{"image_size": 32, "translate": 0.12, "inner_norm": false, "expert_mlp_ratio": 1, "final_lr_fraction": 0}
Rows from block 7 of a small self-supervised image encoder, named by matrix and row number. Rows with one number within an expert belong to one neuron, the router's apart. Each number is 50 + 15 x the weight over its row's rms, rounded and kept within 0 to 99. All counts start at 0.
Before each expert's rows are labels from the 100 images, of 14848, where the router gives the expert most weight on average: "responds to" is what is common among them. Only what is clearly more common there than usual is listed. The data: pen-drawn characters of a made-up script with 800 signs.
# router: router (model.blocks.7.mlp.router.weight, 16x160, trained with AdamW), inputs 0-79
# up: expert up (model.blocks.7.mlp.up, 16x160x160), inputs 0-79
# down: expert down (model.blocks.7.mlp.down, 16x160x160, transposed), outputs 0-79

# expert 0
responds to: dark on light; thin pen
router.0:49 45 68 66 61 35 45 74 38 43 58 47 43 44 84 44 71 43 35 30 84 68 56 57 53 69 39 38 58 57 24 48 50 54 44 66 78 54 58 52 51 30 29 38 66 57 36 30 66 37 41 24 75 40 62 50 40 44 50 71 73 49 51 46 29 46 71 59 56 23 48 44 71 42 72 65 24 45 45 49
up.0:63 37 64 33 63 49 42 44 32 46 36 39 73 45 72 41 36 46 65 48 49 69 32 71 40 55 63 58 53 29 65 38 38 83 49 66 18 17 58 56 57 42 44 81 72 70 57 38 46 59 58 34 44 54 54 67 46 59 47 19 36 48 67 33 53 58 30 47 45 54 59 62 56 27 45 52 65 44 63 65
down.0:63 58 46 56 53 69 68 74 51 45 55 58 26 46 55 41 60 47 44 48 63 52 42 21 50 64 69 42 56 64 35 69 32 18 36 40 81 72 33 41 70 53 43 50 40 36 40 37 54 51 23 90 56 62 47 37 63 70 52 68 55 35 50 57 59 42 53 86 57 36 45 34 69 46 51 34 32 53 42 74
up.1:37 52 37 50 60 39 42 47 54 62 32 48 31 20 26 42 41 72 66 57 74 51 65 54 38 63 61 41 43 42 55 45 27 56 03 63 28 46 56 46 40 37 65 63 44 51 53 56 72 34 73 55 40 55 29 73 20 67 69 47 38 41 51 60 40 47 59 50 54 71 72 23 38 63 42 46 49 28 29 59
down.1:38 50 44 46 76 68 59 70 58 45 60 53 32 61 64 57 43 63 71 81 74 84 35 46 63 38 43 42 47 57 44 63 41 60 38 53 46 47 26 71 52 39 56 39 64 32 61 49 51 12 45 86 44 43 52 48 46 81 53 67 71 53 21 47 48 42 40 64 13 40 53 30 55 69 50 49 76 59 35 83

# expert 12
responds to: only straight strokes; thin pen; one stroke
router.12:43 39 70 44 49 34 38 66 45 54 71 34 42 45 59 28 52 57 42 37 70 52 57 37 44 55 52 24 44 71 49 51 46 38 48 55 53 58 60 50 74 40 28 37 65 40 42 52 51 34 25 50 73 27 74 29 20 23 59 74 66 56 71 40 19 35 79 67 39 32 58 43 37 33 68 53 27 53 49 38
up.0:38 42 08 75 46 43 38 53 54 49 50 37 60 81 66 38 27 48 58 52 55 32 56 72 53 37 55 49 34 64 62 58 20 47 45 39 57 70 75 64 35 53 65 47 46 60 57 59 59 51 58 16 73 55 58 35 36 50 45 31 55 49 22 40 33 18 44 47 31 59 37 67 43 48 52 40 52 52 44 54
down.0:37 75 70 43 37 73 37 40 80 42 60 62 82 58 29 55 38 33 28 63 32 66 34 65 63 41 55 25 69 74 40 79 52 69 45 76 60 56 52 50 30 26 45 35 45 46 49 54 54 45 53 36 63 44 38 52 31 39 47 56 47 50 28 51 66 37 55 46 37 16 31 43 52 45 72 51 24 62 51 71
up.1:62 50 43 32 64 70 58 35 71 57 57 58 30 67 53 45 57 44 48 65 25 77 35 71 50 63 47 45 43 48 40 11 43 20 22 34 58 42 69 63 59 76 44 64 56 51 52 34 28 65 60 49 22 29 63 58 25 55 41 23 49 64 52 45 55 41 45 10 70 57 31 51 46 32 42 56 38 71 38 54
down.1:47 23 68 73 51 61 45 49 21 54 51 46 46 41 37 26 64 14 55 43 35 41 57 20 51 44 36 59 38 42 77 51 62 41 72 42 59 56 55 37 59 56 27 35 52 58 66 40 37 61 55 58 49 78 51 46 44 27 59 40 34 57 78 33 48 56 40 29 81 66 75 63 55 58 23 53 28 76 48 51

# expert 6
responds to: thin pen
router.6:35 53 64 51 75 32 46 73 40 40 62 55 51 21 56 25 47 44 39 52 54 43 67 54 37 61 51 30 53 68 48 35 48 59 43 36 76 55 56 60 54 42 30 31 58 25 51 25 57 43 40 19 61 49 53 24 52 56 77 49 74 66 59 37 48 36 61 62 71 47 69 56 66 50 83 67 41 55 22 36
up.0:61 39 37 12 44 44 56 57 33 70 71 55 77 44 32 55 48 65 58 50 59 71 72 38 26 44 57 45 19 57 82 40 57 64 57 61 35 81 36 68 40 51 37 36 50 53 62 41 26 72 43 53 66 71 54 44 49 37 69 34 73 30 34 78 44 52 32 83 55 50 44 30 61 47 47 50 45 37 72 33
down.0:69 10 46 41 74 09 35 40 65 36 62 63 83 50 67 45 44 72 34 72 86 38 51 31 32 44 45 46 36 38 71 56 60 47 46 64 31 52 59 40 55 38 54 28 55 42 77 62 56 33 63 47 64 42 66 17 64 30 45 59 24 32 61 63 25 26 65 40 45 47 28 73 61 49 62 49 58 61 47 37
up.1:50 61 35 67 51 67 34 58 74 57 51 42 47 35 46 76 37 42 55 69 54 39 67 39 61 52 93 55 40 42 41 50 31 27 46 60 43 67 54 45 58 58 45 63 58 63 80 56 74 47 84 48 39 44 53 57 70 70 40 83 38 47 64 60 31 48 45 30 75 32 26 22 46 36 51 43 51 75 64 69
down.1:33 42 55 53 66 73 11 74 75 41 54 52 36 53 48 81 41 41 57 66 57 38 79 52 55 34 99 43 54 57 58 47 38 51 45 49 66 49 51 34 77 40 43 36 35 66 77 49 50 44 65 57 52 36 54 64 42 41 63 77 37 41 45 58 48 71 49 42 59 49 41 71 38 25 65 30 53 59 45 56

# expert 13
responds to: dark on light
router.13:34 58 55 54 66 30 40 60 32 56 61 43 46 56 57 17 45 63 42 30 85 60 64 35 38 74 46 56 42 45 29 31 71 62 27 36 77 61 26 58 57 47 45 22 79 40 47 35 49 45 19 42 53 43 58 40 43 37 62 56 64 64 54 27 39 25 66 76 48 25 56 54 65 49 72 51 13 58 54 53
up.0:34 41 51 32 36 25 42 41 63 69 70 73 47 67 24 50 43 61 68 51 22 47 57 31 79 49 42 68 65 38 58 46 62 73 54 52 47 42 59 61 53 80 51 30 55 60 42 32 57 38 51 81 73 61 41 79 18 64 35 49 40 37 45 78 42 36 77 41 55 42 55 62 26 69 23 46 51 46 48 72
down.0:86 47 65 29 71 21 64 54 64 61 51 65 47 39 37 74 61 70 73 51 55 32 67 52 47 39 51 48 57 59 60 47 43 40 59 43 50 48 30 50 53 65 36 56 49 63 56 38 61 62 66 87 47 54 18 36 59 42 57 29 44 74 37 48 39 61 54 71 21 59 54 93 38 53 25 55 62 70 41 68
up.1:37 66 44 43 52 56 42 57 40 42 46 70 66 55 65 53 45 68 54 88 46 40 52 56 37 39 52 24 31 38 52 66 38 38 36 61 52 35 46 30 33 37 56 42 54 78 42 50 55 57 32 26 33 76 35 42 35 74 09 34 80 47 57 75 60 50 27 41 20 70 53 43 28 69 37 37 65 55 50 36
down.1:59 70 47 61 14 46 44 39 42 24 44 55 63 63 62 47 58 53 57 65 54 30 11 56 36 54 65 58 34 41 47 54 49 59 47 57 57 51 39 25 65 54 39 54 43 45 52 66 36 25 52 41 31 22 93 42 48 43 51 40 58 64 44 81 50 73 54 54 62 56 58 50 32 49 58 49 56 68 53 32

# expert 8
responds to: dark on light; one stroke; only straight strokes
router.8:37 61 45 70 71 50 56 62 40 33 60 34 41 36 43 59 43 55 40 28 76 48 48 58 45 50 73 31 50 55 33 38 73 50 32 49 57 68 58 65 63 57 44 47 71 32 60 27 54 51 57 49 76 39 75 34 53 41 63 75 67 58 68 62 34 11 47 49 61 23 45 35 73 44 68 78 19 50 50 25
up.0:42 33 64 48 57 41 36 48 50 52 34 59 49 67 19 48 20 04 53 51 48 76 37 45 13 51 59 72 44 31 58 28 50 60 31 58 56 58 99 44 46 31 94 38 45 45 40 43 57 40 57 66 28 58 55 21 38 32 40 54 66 44 55 35 23 47 65 58 43 35 52 90 77 87 76 33 67 38 49 47
down.0:50 23 36 45 51 66 47 60 51 55 54 40 57 54 79 66 26 45 39 42 36 31 64 44 39 60 17 38 70 35 43 60 38 19 64 78 58 50 50 91 80 43 67 64 66 28 53 51 64 62 40 27 41 60 34 45 34 43 64 34 88 68 44 54 59 44 55 30 31 62 44 38 61 53 49 30 55 52 70 12
up.1:36 24 60 42 62 35 49 52 42 38 26 58 36 72 41 66 48 64 37 57 34 62 60 62 23 35 44 61 48 63 69 37 49 57 54 57 92 32 53 54 43 42 59 45 59 13 52 69 38 60 64 58 55 54 48 67 51 42 44 22 27 47 55 41 63 45 50 12 53 63 42 37 57 50 58 59 48 44 69 47
down.1:44 28 61 63 34 58 64 72 52 63 49 35 25 57 53 43 36 64 36 42 65 43 78 57 50 61 70 31 43 47 23 49 62 71 33 56 54 40 50 75 53 46 52 43 27 54 66 54 81 72 58 50 51 19 52 52 51 42 53 45 43 78 43 69 45 31 65 14 37 76 56 52 36 74 49 43 59 71 48 59

# expert 2
responds to: dark on light; only straight strokes; one stroke
router.2:42 44 69 59 71 50 43 77 42 32 70 39 54 33 70 33 58 46 49 33 72 68 61 37 31 67 42 36 42 62 39 56 52 48 31 48 50 43 43 77 64 34 42 23 77 16 28 38 53 31 41 28 54 47 71 41 52 25 77 46 60 65 50 52 38 41 57 51 68 29 68 40 72 28 85 65 28 62 39 49
up.0:00 52 31 37 47 72 58 51 66 41 53 37 56 53 44 32 47 72 64 58 31 66 41 34 41 45 49 40 59 60 60 49 02 30 53 59 52 51 53 51 52 60 61 49 56 44 36 17 44 52 87 47 35 52 42 36 39 40 47 12 41 55 29 61 35 27 72 58 64 47 42 60 64 51 49 25 55 37 44 58
down.0:48 48 33 43 30 29 26 42 51 45 56 68 85 48 59 68 74 60 53 62 26 27 57 58 38 60 56 65 42 36 61 41 60 37 44 65 50 36 30 69 47 41 59 16 52 67 72 52 22 48 76 48 55 56 27 49 20 47 62 51 39 39 39 65 71 53 57 61 33 24 43 64 49 44 59 51 84 35 58 52
up.1:35 64 45 70 61 50 51 42 56 52 58 54 71 50 71 72 62 31 44 23 51 44 27 57 16 68 38 47 39 53 43 49 53 52 36 62 62 17 28 74 61 49 28 70 37 69 60 54 36 39 43 61 54 60 56 45 58 56 38 56 05 57 70 33 47 51 57 61 46 34 63 25 58 64 40 29 63 27 42 36
down.1:33 64 45 41 43 64 75 68 83 39 72 40 38 40 36 66 48 31 38 52 53 56 63 73 53 51 69 42 65 66 58 31 46 35 64 66 49 53 36 45 62 63 41 55 65 50 26 39 50 68 53 55 32 29 57 53 49 48 54 62 37 44 66 40 73 37 54 49 34 38 69 40 67 08 27 31 57 73 90 50

# expert 5
responds to: dark on light
router.5:66 73 20 68 47 62 47 46 45 50 53 42 74 33 47 49 80 64 48 24 57 54 56 68 35 74 30 45 66 59 44 68 54 49 64 29 63 27 30 64 66 61 42 79 51 48 52 46 62 27 72 33 50 46 52 54 58 61 52 62 42 71 54 62 47 48 77 62 51 41 67 86 62 63 19 76 76 36 38 39
up.0:29 63 53 54 83 62 53 44 31 30 42 63 67 49 48 43 38 50 59 50 76 50 54 41 20 49 58 43 57 44 56 55 48 46 55 58 22 36 50 34 48 35 47 56 69 57 79 47 60 55 69 37 59 53 44 69 67 47 44 51 25 38 54 13 25 45 54 55 34 34 60 49 28 61 77 59 55 54 64 47
down.0:36 62 42 58 59 35 50 38 37 51 65 60 26 79 35 36 51 50 62 47 57 47 49 35 51 26 45 47 68 32 33 41 16 49 73 47 59 50 51 51 53 56 46 28 53 54 45 70 35 48 57 80 47 48 35 52 54 51 57 21 38 43 16 86 60 62 39 74 60 81 50 46 63 72 41 48 56 30 53 56
up.1:80 48 65 45 75 56 38 19 42 39 44 61 39 61 36 67 47 56 50 51 43 59 22 27 46 81 48 33 50 31 61 53 13 51 57 28 47 33 74 36 65 32 49 12 25 36 66 55 35 51 38 49 66 45 65 62 52 63 45 55 34 35 54 72 41 66 37 38 43 54 37 48 69 43 65 34 48 41 47 73
down.1:47 52 62 54 37 59 85 37 56 40 44 41 66 47 60 66 66 55 49 53 54 34 53 52 36 40 43 24 40 39 49 62 20 82 45 55 31 61 23 61 32 56 85 27 44 38 56 62 65 61 37 48 26 44 71 47 78 70 53 37 24 61 20 35 35 67 38 33 43 43 58 40 50 52 62 32 58 39 68 44

# expert 7
responds to: dark on light; thin pen; only straight strokes; one stroke
router.7:55 45 62 74 72 35 68 68 45 49 44 46 31 42 74 36 49 60 34 41 60 53 70 43 48 58 39 42 43 75 28 49 61 47 45 44 73 49 53 63 63 56 40 17 67 35 19 29 54 32 23 18 52 33 67 27 45 51 67 56 55 49 60 35 37 44 74 67 72 43 54 20 51 51 78 48 38 58 28 51
up.0:43 47 74 76 56 36 63 47 43 37 50 47 68 56 28 59 33 49 39 28 76 37 56 55 40 56 62 49 55 65 46 59 52 64 51 45 39 44 50 70 54 43 70 37 38 57 55 40 19 51 48 66 60 52 21 48 28 46 28 45 48 38 29 68 48 26 45 37 54 79 72 49 50 42 71 24 45 57 66 46
down.0:39 28 45 43 34 64 59 36 47 35 62 54 57 53 61 19 49 44 40 46 56 30 27 32 39 43 73 31 32 36 48 58 60 53 47 38 54 50 70 23 44 47 26 64 76 47 47 44 64 58 30 52 62 46 65 55 41 62 59 37 50 52 65 53 62 72 29 74 45 59 70 14 28 38 47 70 71 38 39 60
up.1:39 41 76 29 55 32 37 47 41 34 46 62 60 47 53 33 24 12 52 50 66 98 53 45 64 55 57 51 47 65 40 45 53 59 61 15 31 48 42 41 43 81 33 46 60 31 56 65 46 45 58 80 20 48 44 42 57 49 61 41 39 38 64 48 54 27 30 51 26 55 43 34 22 38 39 57 42 71 32 52
down.1:24 40 37 40 50 54 37 57 63 60 67 45 41 53 85 36 40 55 63 72 31 43 40 43 66 54 12 45 39 43 63 66 38 54 48 76 55 65 47 81 37 37 64 19 51 62 34 33 42 33 61 50 38 63 66 65 19 72 53 57 74 57 74 58 58 58 41 51 52 51 60 82 48 45 48 66 34 64 75 53

# expert 10
responds to: one stroke; only straight strokes
router.10:52 37 76 57 64 41 52 64 31 48 66 40 67 30 70 26 52 51 49 32 60 58 57 51 57 66 55 47 41 69 47 55 75 43 42 38 80 51 46 67 50 37 43 29 79 44 28 32 62 31 32 25 80 46 70 39 46 27 66 63 46 59 53 45 28 37 59 65 50 26 62 39 46 58 64 65 35 42 39 53
up.0:42 39 34 56 78 64 50 31 57 25 82 58 43 70 41 52 61 51 53 23 42 50 64 52 54 43 51 72 49 81 60 66 39 69 75 55 36 53 46 54 49 40 54 43 66 52 58 39 45 49 29 43 42 29 41 68 41 45 37 68 59 54 53 70 63 33 33 23 36 46 43 56 52 56 63 49 62 30 51 39
down.0:82 66 51 55 61 46 70 59 72 61 55 74 59 52 59 53 53 39 54 66 49 25 45 45 73 57 54 38 43 41 50 59 56 42 48 39 36 57 53 70 63 61 47 58 52 23 59 59 00 50 68 46 50 47 52 45 42 53 66 12 42 60 38 38 57 67 41 51 34 38 65 46 42 65 34 40 72 46 36 55
up.1:51 49 71 48 73 48 43 41 49 84 51 34 33 50 44 45 40 33 59 53 47 52 56 77 69 50 97 39 69 68 43 60 49 49 53 53 46 40 53 35 32 45 26 23 43 60 62 74 47 27 41 25 61 52 62 89 46 65 37 56 49 65 42 67 46 56 58 33 57 41 51 38 23 44 54 64 59 25 44 43
down.1:58 45 65 44 53 49 68 49 27 64 62 52 55 51 70 55 84 17 65 44 44 60 61 36 34 48 49 60 32 09 59 59 68 37 41 55 24 47 57 39 52 57 45 47 61 19 31 67 30 63 64 65 52 51 72 32 49 61 49 61 53 50 42 42 47 92 55 34 64 41 54 46 42 36 66 41 66 63 37 15

# expert 1
responds to: dark on light; thin pen; one stroke; only straight strokes
router.1:35 41 64 60 57 48 45 78 29 46 82 48 40 42 74 31 43 54 34 57 73 61 62 60 66 68 52 33 45 59 48 44 65 75 29 26 52 50 51 52 76 53 28 35 65 25 25 30 61 32 21 51 50 24 50 24 52 48 56 48 48 56 70 47 38 43 54 55 57 38 54 50 51 42 73 56 37 68 23 51
up.0:66 51 25 59 59 60 40 60 25 41 59 51 49 41 80 44 49 61 61 32 47 53 26 55 32 69 66 67 40 54 77 56 35 27 47 28 61 45 30 44 45 68 57 48 43 36 39 59 49 58 18 44 16 59 36 58 46 36 50 39 36 53 39 39 61 61 64 52 58 43 29 39 26 44 52 35 39 58 29 30
down.0:30 62 49 54 89 68 42 43 45 37 34 45 65 53 54 61 73 77 68 56 69 78 62 40 34 63 69 62 75 34 46 47 30 48 36 51 61 49 72 61 48 47 64 32 40 46 45 67 38 54 17 57 51 72 36 35 42 49 32 45 35 63 44 55 59 41 48 47 23 23 56 54 44 59 52 40 40 34 40 46
up.1:52 29 67 43 58 43 45 67 50 48 53 47 62 91 56 47 46 73 47 69 69 62 39 37 58 75 39 75 11 34 70 26 67 45 43 74 36 46 43 54 46 47 48 59 67 64 37 28 59 57 34 61 31 56 17 64 54 59 35 69 59 40 32 62 66 37 36 58 49 56 35 80 48 63 33 53 29 52 51 36
down.1:16 45 38 38 85 66 33 67 49 50 45 53 71 61 59 27 62 79 59 59 84 55 62 44 59 32 57 61 52 65 64 49 48 69 47 25 57 79 73 65 70 23 67 52 35 56 50 54 67 45 35 50 36 71 27 29 49 50 39 59 45 45 57 48 42 45 33 57 63 62 62 61 48 35 54 35 51 49 66 53

# expert 11
responds to: dark on light; thin pen
router.11:32 47 52 53 51 19 33 72 32 43 59 44 40 40 74 17 67 47 39 51 60 73 39 58 48 65 62 53 69 57 53 41 70 55 42 39 70 49 55 65 71 57 33 44 61 27 47 33 65 41 46 39 75 48 73 27 58 32 72 80 48 65 78 33 46 46 66 53 69 39 60 35 75 35 79 76 26 66 42 43
up.0:44 28 52 46 87 31 52 65 74 38 68 59 64 67 28 34 59 40 60 60 45 37 32 46 35 37 40 59 43 44 69 62 42 57 53 57 42 69 56 45 61 44 46 42 41 94 70 80 47 41 84 44 51 65 47 36 62 43 38 37 73 87 34 38 27 52 49 30 27 34 41 44 23 46 47 43 45 74 54 36
down.0:46 27 47 56 78 55 42 65 62 64 57 60 44 63 15 42 25 00 34 46 44 66 60 53 43 39 25 59 39 29 73 44 57 58 61 43 45 38 37 22 38 25 37 61 33 38 55 60 55 43 76 57 47 66 45 34 53 60 42 48 61 70 44 42 70 67 55 42 24 40 31 33 47 71 37 53 53 40 74 23
up.1:44 44 73 79 56 27 51 51 64 40 76 52 46 74 52 41 42 54 42 72 60 53 45 54 36 35 49 43 17 19 41 58 60 66 30 54 79 47 41 46 50 46 39 51 40 36 48 53 48 21 40 58 37 51 52 49 40 43 50 41 25 54 30 48 60 13 64 28 55 40 56 41 54 35 14 48 51 58 25 38
down.1:61 77 55 39 27 64 76 36 56 46 41 63 64 58 47 52 53 19 62 43 15 37 34 69 57 54 45 45 69 55 73 50 81 52 64 76 58 53 21 28 58 34 52 61 39 58 55 60 66 36 52 28 34 50 51 48 31 58 63 64 47 58 75 52 47 63 69 44 06 67 49 46 53 47 43 59 39 73 44 27

# expert 4
responds to: thin pen
router.4:55 49 64 56 54 31 51 74 27 29 52 45 50 21 61 35 66 49 41 49 69 65 52 37 43 76 50 26 33 65 52 41 56 53 42 66 73 38 41 72 67 61 43 18 53 24 39 48 68 34 30 28 51 24 67 43 53 45 69 57 67 64 62 50 47 24 74 59 72 52 59 27 59 35 74 69 37 52 31 36
up.0:56 59 46 28 56 29 39 67 41 32 36 48 60 68 31 49 56 76 57 49 69 51 31 53 38 82 50 52 41 65 28 58 35 21 30 26 48 45 37 45 24 70 57 53 62 43 57 46 52 70 75 62 41 67 56 51 58 36 44 42 72 63 40 59 43 42 66 67 71 45 54 72 40 58 46 39 66 38 14 76
down.0:49 56 68 61 50 56 49 76 34 33 47 34 36 45 35 54 46 48 53 39 32 65 12 67 68 39 56 48 57 46 43 45 56 62 60 67 63 58 49 29 47 00 63 46 64 35 60 54 51 48 44 28 38 55 68 36 38 54 43 77 60 66 53 32 55 64 47 78 47 75 36 41 55 64 46 69 83 75 59 72
up.1:58 56 65 52 70 22 57 65 42 53 60 46 30 27 34 42 54 82 27 77 73 49 58 76 62 66 68 44 35 48 70 44 47 70 53 55 70 80 44 55 33 80 26 26 55 90 53 43 54 79 74 59 48 42 51 55 40 21 79 46 67 32 45 51 58 43 44 54 38 45 55 59 46 63 55 57 47 60 42 79
down.1:44 83 62 68 53 36 37 33 30 41 45 24 34 35 33 54 42 61 49 45 63 77 55 42 67 27 63 68 49 56 47 47 56 44 46 67 61 43 43 50 55 71 52 48 57 52 23 25 21 39 51 47 59 37 63 55 37 66 55 53 73 65 54 59 47 73 57 44 39 29 57 29 49 47 41 68 35 33 40 56

# expert 9
responds to: dark on light; thin pen
router.9:22 54 60 58 62 49 55 76 42 40 48 47 46 21 75 37 63 53 27 41 56 76 63 51 48 71 54 47 45 68 48 52 71 55 37 35 71 57 33 77 75 48 50 25 60 39 33 37 46 42 23 47 63 18 69 34 53 38 59 51 51 61 63 34 33 34 57 59 48 47 44 40 43 41 69 67 20 61 30 40
up.0:32 73 49 29 32 32 71 54 62 31 41 63 63 29 39 45 36 49 75 61 53 57 47 65 38 50 60 75 51 33 48 44 64 46 42 31 54 63 27 30 41 53 75 36 69 16 49 60 70 43 50 31 53 34 75 70 58 61 60 56 46 61 28 43 70 50 54 30 77 44 68 53 35 66 23 40 33 47 55 57
down.0:37 76 59 49 58 79 06 29 68 47 51 51 66 42 81 59 47 57 54 47 50 55 44 20 63 50 38 68 53 53 60 66 25 23 68 36 69 65 35 41 58 73 87 57 58 37 60 48 31 54 48 63 51 36 34 55 27 53 62 61 39 88 42 38 40 55 74 47 44 55 66 47 44 52 47 15 45 50 44 32
up.1:51 44 58 62 38 35 48 71 56 48 51 49 48 76 54 37 55 45 61 50 25 55 64 47 81 37 55 31 49 63 64 48 56 76 51 61 37 73 60 64 70 51 64 52 33 49 61 36 41 22 72 67 42 55 44 55 69 38 53 49 42 45 50 35 51 61 54 50 54 68 73 46 45 39 34 44 26 46 32 61
down.1:58 61 44 50 51 38 47 73 51 60 53 65 80 39 40 52 41 63 76 76 31 33 26 74 19 68 58 42 27 56 51 42 53 66 33 35 30 35 63 50 46 42 51 34 65 43 68 70 53 21 49 42 19 63 48 29 65 53 40 31 58 36 45 41 60 38 35 25 64 49 26 52 54 55 90 62 26 64 36 37

# expert 14
responds to: dark on light; thin pen; one stroke; only straight strokes
router.14:45 61 67 58 68 38 56 68 22 52 44 45 42 33 81 17 60 58 33 43 78 68 54 45 32 73 40 36 66 74 43 38 64 42 43 54 78 55 56 77 59 56 55 44 57 34 42 39 52 47 34 49 45 41 65 22 59 35 52 63 61 60 54 35 35 37 49 62 66 47 64 51 45 28 66 62 33 59 40 51
up.0:54 16 82 58 80 47 65 30 59 62 53 43 62 52 50 49 87 17 45 41 53 45 60 50 67 38 42 35 74 61 74 65 70 60 43 67 40 52 48 43 45 52 59 57 62 48 72 56 61 36 40 52 57 48 40 32 61 56 53 53 68 69 21 42 41 85 81 40 58 54 40 67 49 34 44 46 66 54 14 60
down.0:38 67 16 57 34 38 62 57 63 52 33 58 39 70 74 40 49 78 57 58 66 49 39 38 51 52 23 68 55 61 63 61 48 54 29 29 59 41 45 31 61 53 31 68 65 36 40 35 40 52 57 20 46 61 41 61 34 52 48 72 54 47 77 27 42 29 11 48 65 41 37 47 46 58 54 45 18 50 23 39
up.1:51 36 63 34 59 25 42 45 50 44 50 32 40 68 43 80 67 44 48 69 50 36 28 50 45 48 30 40 38 28 59 69 38 80 74 58 76 69 66 46 35 26 63 48 63 58 40 26 54 57 57 26 43 54 23 31 53 40 29 23 82 58 57 61 41 62 41 57 50 61 54 37 54 42 55 42 10 41 40 49
down.1:51 60 80 67 64 49 41 57 37 70 63 54 93 47 57 28 85 56 31 62 35 58 48 54 63 54 44 74 54 44 72 41 56 48 60 58 32 51 39 68 42 61 37 61 61 66 35 65 61 66 54 43 62 29 58 43 44 16 58 54 21 81 50 39 47 28 67 58 72 52 65 76 39 34 80 52 57 40 47 31

# expert 3
responds to: only straight strokes; one stroke
router.3:46 55 70 53 52 35 34 71 21 40 58 56 54 22 71 33 43 72 49 48 60 47 68 45 51 62 48 31 55 61 52 39 53 72 41 60 77 48 27 80 51 42 37 17 52 45 25 49 57 26 32 29 73 23 73 33 51 49 55 57 64 59 65 41 30 43 52 70 53 52 58 34 55 51 85 61 32 67 33 45
up.0:47 75 37 65 49 51 53 48 58 52 29 68 40 43 38 42 66 37 77 49 33 27 60 54 46 57 32 30 19 69 21 61 19 50 53 59 69 67 61 61 51 52 40 59 50 60 59 41 70 97 54 44 32 66 38 50 73 67 23 64 74 63 44 31 47 58 64 44 49 70 54 54 55 41 68 77 29 53 46 55
down.0:41 49 31 25 27 59 67 33 85 64 48 69 44 44 32 54 57 68 64 48 43 57 48 41 63 65 41 48 65 58 55 48 62 26 31 71 61 57 34 58 37 31 58 42 46 28 59 67 61 48 33 46 31 30 25 47 35 39 37 54 48 35 48 51 65 47 42 78 48 66 78 50 49 45 68 45 46 49 75 60
up.1:61 79 38 46 41 75 43 68 49 68 36 49 63 74 41 51 13 48 54 59 45 99 52 75 58 56 52 32 48 49 70 57 44 55 43 59 42 41 19 49 45 68 67 34 52 06 40 53 49 46 31 37 26 24 45 48 46 38 52 59 56 39 34 47 42 53 76 48 53 72 48 57 29 26 38 54 41 87 43 55
down.1:49 41 40 40 21 37 77 61 51 33 48 56 58 35 35 42 51 38 56 66 50 37 56 31 50 60 66 49 43 45 29 60 69 63 47 43 64 36 28 70 33 48 26 60 57 89 26 52 66 47 60 72 29 49 56 56 54 36 50 64 47 17 41 31 45 55 47 76 66 41 58 51 54 38 64 46 46 56 81 28

# expert 15
responds to: one stroke; only straight strokes
router.15:39 30 65 63 66 43 44 56 32 53 63 41 39 50 70 25 58 63 43 36 73 71 64 62 56 68 35 56 48 53 28 31 73 63 28 52 61 63 61 61 70 30 26 29 53 49 33 49 51 51 44 49 47 23 78 41 45 51 56 46 60 66 77 39 21 40 72 73 54 49 81 60 62 38 79 45 30 42 26 51
up.0:38 55 51 37 25 59 41 25 55 57 29 37 31 59 38 55 61 49 53 46 62 71 37 39 42 50 75 41 23 44 59 33 64 52 49 14 84 42 32 32 36 38 44 73 70 46 46 58 44 14 61 16 74 44 58 72 47 49 51 38 34 46 71 51 41 35 49 47 41 38 57 38 53 23 66 62 49 51 59 56
down.0:67 57 29 82 52 42 50 86 65 52 60 63 47 52 44 55 69 45 51 56 45 51 56 63 56 45 84 60 45 50 45 58 36 37 69 82 41 53 61 28 55 39 67 45 46 65 35 46 47 65 64 55 25 45 37 74 54 20 18 70 53 34 33 39 65 49 27 41 59 62 30 65 48 44 56 33 51 75 64 52
up.1:64 50 43 74 49 58 44 40 17 43 65 62 43 55 58 28 52 66 70 61 51 57 34 43 30 27 42 50 32 61 31 44 35 43 57 23 45 48 41 41 32 37 34 70 46 37 78 31 51 40 63 53 23 33 35 55 63 52 25 49 46 40 49 73 69 33 48 47 58 69 51 31 61 35 74 41 45 52 25 24
down.1:54 57 36 64 55 34 83 53 57 43 21 57 56 57 53 39 47 39 38 43 74 33 53 76 55 69 33 43 30 46 44 55 93 46 38 75 41 45 24 64 66 18 33 29 59 38 50 78 50 58 81 37 28 66 30 45 23 27 57 58 45 47 65 38 61 53 66 52 35 46 38 58 40 59 31 59 31 50 41 49